config.toml
encoder_arch = "vit"
model = "contrastive image-text model"
dataset = "small renderings of single solids in any pose"
train_examples = 98750
image_size = 24
crop_scale_min = 1
horizontal_flip = false
color_jitter = 0.1
tokenizer = "word"
vocab_size = 54
loss = "softmax"
embed_dim = 128
encoder_norm = "rmsnorm"
encoder_norm_position = "res_post"
encoder_activation = "gelu"
encoder_head_dim = 32
encoder_fused_qkv = true
encoder_bias = "all"
encoder_qk_norm = false
encoder_layer_scale_init = 0.1
encoder_parallel_block = false
encoder_moe = "expert_choice"
encoder_num_experts = 16
encoder_moe_every = 1
encoder_expert_mlp_ratio = 0.5
encoder_experts_per_token = 1
encoder_shared_expert = false
encoder_patch_size = [2, 2]
encoder_layers = 8
encoder_width = 256
encoder_positions = "learned"
encoder_pooling = "mean"
text_encoder_causal = true
text_encoder_width = 128
text_encoder_layers = 7
text_encoder_norm = "layernorm"
text_encoder_norm_position = "pre"
text_encoder_activation = "quick_gelu"
text_encoder_mlp_ratio = 4
text_encoder_head_dim = 16
text_encoder_fused_qkv = true
text_encoder_bias = "all"
text_encoder_qk_norm = true
text_encoder_layer_scale_init = 0.1
text_encoder_parallel_block = false
text_encoder_dropout = 0.05
text_encoder_inner_norm = false
text_encoder_drop_path = 0.1
text_encoder_positions = "sincos"
residual_init = "zero_last"
optimizer = "soap"
beta2 = 0.99
learning_rate = 0.0013
beta1 = 0.95
shampoo_beta = 0.99
eps = 1e-08
precondition_frequency = 16
max_precond_dim = 512
one_sided = true
adamw_lr_other_params = 0.00076
max_grad_norm = 0.5
max_steps = 7500
batch_size = 128
epochs = 9.7
lr_schedule = "cosine"
final_lr_fraction = 0.05
warmup_steps = 150
weight_decay = 0.4
adamw_weight_decay_other_params = 0
Rows from block 3 of the image encoder of a small contrastive image-text model, named by matrix and row number. Rows with one number within an expert belong to one neuron, the router's apart. Each number is 128 + 32 x the weight over its row's rms, rounded and kept within 0 to 255. All counts start at 0. Numbers have three digits each.
After each expert's rows are labels from the 100 images, of 14976, where the router gives the expert most weight on average: "patch colour" is the nearest of a few named colours to the mean colour under the peak. Only what is clearly more common there than usual is listed. The data: small renderings of single solids in any pose. In brackets: how many of the 100, against the usual share in percent.
# router: router (encoder.blocks.3.mlp.router.weight, 16x256, trained with AdamW), inputs 0-85
# up: expert up (encoder.blocks.3.mlp.up, 16x128x256), inputs 0-85
# down: expert down (encoder.blocks.3.mlp.down, 16x256x128, transposed), outputs 0-85

# expert 6
router.6:061095081098133108117141155101126157165131097117144122119118103095205189095117143147174148124123130149158093093091124149098135101111145170087130097144136114149175103177129135103135148132167132136111098143125095185125110136114192141145103079126130115162145161
up.0:154153131076096200131101105158155068130135139041120122134173106124172096116137162148188090202100166156109112155125181100144127108115097146096134153188155092140092107104164164150109056103144057139152116121145145124195133159182113116175151145060152108116078042
down.0:091112098132134093142149177092143141153068156100159056104068175100124106102172152142140105100059117137138103099132123171131105110079105158109137164147121093119216130117137097093092168174148127159137074154117099132176085109205146188159116103130073167130144139
up.1:112121186087127114084073139080124087144133038137105109175167145130168100142092131125176172153108182118115107068123177120102155083044115185130170102036138123121096096139158224172133106090175098113178051136103073114150151111168125136156148127098148103168118089
down.1:132117091093120134055152145123132135148112080079139068075146087107155109122101124127087122152118141105091111110068130130165186112068136184130129182147074126154162107067081091159147071102118099096139118146170128133084111123135136105169185089126168120121098105
patch colour: red (67 vs 0.7)

# expert 0
router.0:118060181064114097157161092115115136140110086138120130118135202166128126156159128083136132117152142108147071162115184096091139211177130051169119100131149182105155132146166143112132179104105115114097130053092076136194169145088163162041106150214120168117111107
up.0:142159121139040134080105133125161092141149124214170144173138126163079114137098075175134123090165144148135140123173155144105080156146125143084134139100105109078119120170118120145183093158127102205153104118140116212108077112079117122105139132092155088135152173
down.0:043091115126168120132181138091145187135108121153128075103065167136152169111168139139108092073160135148158042126092148142108134133145121149101138090121152142180190114182174140161161155132132055175121107073137086145197145072110161142119068144117095149135148134
up.1:147100151201127106082078178098137122142117110118115167141173125175103092189064106143104186171130134161170176110152073139102156167086121062129130154115113144108107106127120153137162142075139172012088180140055180127135110168124112096129166125160155102080133139
down.1:146150111130123098070106104137143076104110173122166149115157107152098043137130106207152146123124188147176127162168174080135108110158119119073080123149131155104089137151179106109186098116155135115137183148133157149172119127088142166140160157152122128089086135
patch colour: orange (55 vs 0.8); yellow (26 vs 0.9)

# expert 15
router.15:139164124150177091148108128089044128151139099151132115110094105106111121147150152191061182133135120089118166110123084155169128150098149079193125126091093145125162126066122136094077164106112144135152128140094146088115131105106109182142099166173125135101197133
up.0:119134133100103084095127133105111119137118115153094139136090169161102146120056073161142153073146147173147156111166079141100106188103137116104123129163082187140113099158146119129132120147132109143107122178143137117082142217107176116078172166129166091132143094
down.0:158143068163113097101122127130128146140123190148091115086105166070131166104181118153137110113130086136118170163086092198122123149101143133181138104113114113129136144123110161100119100177101173149138167189067151153117180106100146108104078167142114108130133086
up.1:127151113138175147161131108125108065181176149146172143151103151138104120133140097116190148130144105126081113161138133128120084083162117066056104088092131186125146135150111077128136136135139149151201129161126145184156153124113151145132132158135102124160162138
down.1:090143151080156123166110070157075102194196057144178151192087116155144185161109072094166168124168155092054101185113146074120122114167141057131189105121156158140154094155135157144135122153080111152178120080143101124213148121191124156133130135124131114178142117
patch colour: red (47 vs 0.7)

# expert 7
router.7:152122121128196142139147105135074164156141161130191135188129140103151190142096051120112136138183068161107140136180122074119176091093185108123105119107111172117126113101072095158110078100133168104145154167100165139154136149108161119161136170109128145200155126
up.0:162133122169090164165096102129169137123092172133122127082106091111123091094163131136047106124109094113129126147177113138142122128113116104058100155151075137158138124066145091147120104095098120149128117130157163063111129186143108166132168141121122108084151122
down.0:101134159144149084102180165034108145093112125134108124112065151194048077139153167165082139092154080067170196094090116125131097111118151087171081157080106138145177118132079121128105150151093174082099119163092115112105117084112103206116111122179075169096146153
up.1:079097150132132100130088191088073100161181077142105143166097200144164126124098114093189147100193145117163126103066128134096126145083111132183187081105184151095163106174135188072163141128147144143135103087107083167165117051094158115126128090108109132160147140
down.1:130139131123137143063081199111129070108095136087079136108154143114131070151120108171081138151147136148159143120128148112136130151064123070118129154133079173140078088110141103175139179057121117115128131196085159134109143177167152106136157114158164128113132123
patch colour: cyan (40 vs 1.8)

# expert 3
router.3:178142084125199148094099105156159150132087147068065144135119098133167088088129168099113155166111147127151137150125098093110173124058139144144144106114153148140118046138142170156067132084193135101130197137113139076136168152181138130084148154120124119094109077
up.0:105157173161100106192089104113118132176147101195211122158163138139086144166137093160150110079159158115128110119151103142092096141143121095143144150166116095111072170171147083132239154112149108207192127135170126171120106094128093172118120117060161110193154148
down.0:186141110135047108151093085156139134059112158143154117115148033139116115127150101116123135125150150135144156187099064190111081182128116094165111118147098104110138147144173150161143141142193141150132123158133207099080132125105095147119114133085159131072117129
up.1:158178137087148187056087113153153095134110127108126142102120110123149075104067134143148155169092171133133140168123129120115173113077097158064148130102119123070107065115170151140169092130089134113129142141162141094151139143150124022176169132098150107109088084
down.1:109123078112096163095120145121135113150135098096127110080155126114155170082120126136123129092153108134157146114081172176172096087189171123106130107131134114132146149123138133112074061165121151151146153201134192158144107157181142103147129095186142114119167115
patch colour: white (91 vs 4.6)

# expert 11
router.11:129116150086159000095133130122112142160081113119121132120115201134190085094082142123118183098164131157116110090121152185125108091095140107121168097094123141161167056134128167115141121160116120117151144086137098163135164134149176085131136130162166116163186138
up.0:094082137128121110061142157113102096124126102164074131141149093166094053127086134175140123174116170091143136112195170132090127147070129097075154164139127133115117092160112090116168129125121171088096138126135127174130104164144109103119074096113162097151105121
down.0:051205058136108153103098133106085119144085116090085110177141139143108181181137081078103145124196138095090116100149106193155142121118078125119109130131149084143152220142151098148130191128105140151164136118082146119089116128177102112101129111114129159178178154
up.1:114119108146167139151185120134129176100152140092169199133138095076176173087146105090099117128156135154120124160086100134150175107147134160241141117101124126185127135141087142113081117126127173149106119097100121144108124152090109107145088112063173152125166182
down.1:068128141145143139087121212147120118141151139095092125103164112116202127144166170159131092161133142148125125112140127166171123171119043110144202134128119053137172085119122166096087156107132098128136124167135142110120114137117117176138136042110101089132186102
patch colour: pink (61 vs 9.3)

# expert 1
router.1:104164098167137158103122149133113091130133174083120136174149142164113140168137117123201095116122092149129178122103151130178157103186133071110121186073198106078136187190136078163146157087086119057128172134163134168124089133099182103139117115134086156135104180
up.0:130087103139112148201057043114133016158185142131227109153173134107109139166156124108196169188105124109128109159123152081106103096132052042081124121133136139126120126092156132115171120091085112124169116140163163181192118141105071121150167140089123118117137113
down.0:120095161115104125098117108156134078151166122145127093163125108152112051132172162178116179205137136101178129140119196096109152114123107092117129113112147111085147052125145108124091107111133102118119094105121088148138118147181111073138159093144130078095130185
up.1:194096175134130137078129103160157146126140157173092194124090120124120144115071054164111148134187181154132134178174096089081097170097170128079144085145086170171112088132137166118158132188173133107086111130111152091137172158149151155071152197169152060138109091
down.1:084134105095109066089094139104126129161135101135096116140099130142128105130144163167138133070162149170187125062120164122075136097093091126059184123101145128050143118164167122074117174136131157138133119135150080173139110097205144095140078101123081104140128149
patch colour: black (100 vs 15.7)

# expert 9
router.9:093184165144169097143079150156156119156153120193051155106111185091114113123117102150153171097128195076140139122124114128098075126112102180184139104091161161132110103095119166145141141175141137158151105140112098091110126108164136219117088121140143121175145043
up.0:105189140140178141149144154147112153101124163148112206101074094106136184110132067180121171130107150093121204131115104071139114087090180069082088148090126168125082137096092115163113080120068153134134151205173172081071118102187116158178135132109149092145103123
down.0:098125087139069114142096134124106136119148060125176136145121158128093131180131140160159168118127068122150168138127138084090099139160153098113103143118153123081133193178167191100139172145181142172127114125145107169122106138149095143126087157119095122118130127
up.1:134204103144177163160111163139118099155152110124133151159129126149108196127168133175115114136161109089044128169086109080144144063136172102130159165114118119083143118154086071128137090080160154138176163133118147155116127091174115087171131088078101122167091178
down.1:151083198165127117146138109129082113139130117140174165156135120167106135232108096114108149175146132075128178146087118085154182134125109071132130143098143123139068147114079148169153154096112155093119121065094086129098111128087081066108119145165135186141145146
patch colour: pink (37 vs 9.3)

# expert 12
router.12:073196104080152185072119102124153099195110141098145093111169086053127110110110172145156115151081107186062152116127105134162136073131115171120130165152094112117108134074167107139101114116097120166167180163113186120114133109161079089161156078117176075159145085
up.0:120150172185180105165134192143135168124142107153123135134127174140099206151151099136152124065144151090172164087132099155118089118135139052149115102092115131103137121176103118094145190152138156101119124117096094123081141082108113141116088135174110145108181172
down.0:119109199134117156147158149101157127059156103130180119125203173134166145125130136104091128097092083111128103095081126101167128101181115070116139049072182141098143157177128107137148210163066103065088111127105113124115129103131194101100124152185117175141151166
up.1:103168139181162117172133137134139138152144165148160136133130121124115147155211127153127121069154137091152178110076145100160036102157126148123072116099124128176131180162115080143122126125083109157150166136159116200123105084103124150112102127114126159115217143
down.1:095127142118182095111103134161086101139199130197093166198154148131141145155187143101161162151137082095164140120176122067077156125091079092120132108038135172117173087093164135091186159139084096095145163152107171141151172100135123144138103122129119088127131136
patch colour: black (58 vs 15.7)

# expert 14
router.14:169063161089090088098132106089135113113133062128146127144157100149083084187095145132157133163098134202125117108130154091128158124119118090086137155120142112082078111128151161096127135109142114090095132134142094131170131169180133125134169111136106092121091179
up.0:101148121133150099214115123141123175150146106120154154097101138129184163106187147069144138118128169117169095126087128150146109102133118164132164098099167118163179130138118191090132129133135104172186105079154011120126127069120090158119082107085071147148132140
down.0:085157165172147109104097151122088114085082100174098109144133168152073108185163191140131150123147134079196120101164083110099164154132137097145055176087081165093132153177120143132122203112121149107126146154105113130097096107151118067110104124144070166102108138
up.1:175128240086157057091093079111125081130123095168115114154108144146128122104062119127102189181159171096131115142174132090060139114064149151151142112095125159130142079110160131142175117171122153077131104131081110114184167110141135089101133136122137153161113097
down.1:156152079156127133134193144155142140092137177112117152141093152181142198100166158110101078098098076104119112133133117160179133139152142161135099119109118128137148161132127087166117144060110132113149166087090120093100138087121147146089099146177106164129171155
patch colour: green (31 vs 5.1)

# expert 2
router.2:135170117091158130178126081182126088119167174101112112145137108134108124148154171190152147129118197090153179116113121166147167092137129124087088119090156109137119127116111159155102105106104097156202129151163114137093166101129098136196088131060148106162109128
up.0:187145115194135170114058124142156090106163099138088120119103144170087166216161072157123118069168102072168108127133146106125116133157080098074077133083144146119145164141154166175195151104122096136153120109166146156111118124093101128100143181173086133098161102
down.0:131130107112097075146129114139132088125183125149146130143085166151083099115111115163076154158122173125184150101054153093101078111118137104119107130085144180134160106168135102073111092131098149150120140140132157175157123104222116182148107114113126079152140149
up.1:129090185150086106100132096134155118115115130136116158141126166144148084124122179187119140213065153131161118126185108117060148174083161151152155083079097151179186094101151139159131163154160109103084126105098135093146161143122139140136163141115122113107109044
down.1:077102147147092090137106180079136136105148107094132088131139142142135184119193187115102127153097108035116108083127133135135153169136129165143144148113095099135192092132135159128116139096164078064142059086160067101120128094154107124145139153100086121099168094
patch colour: brown (68 vs 28)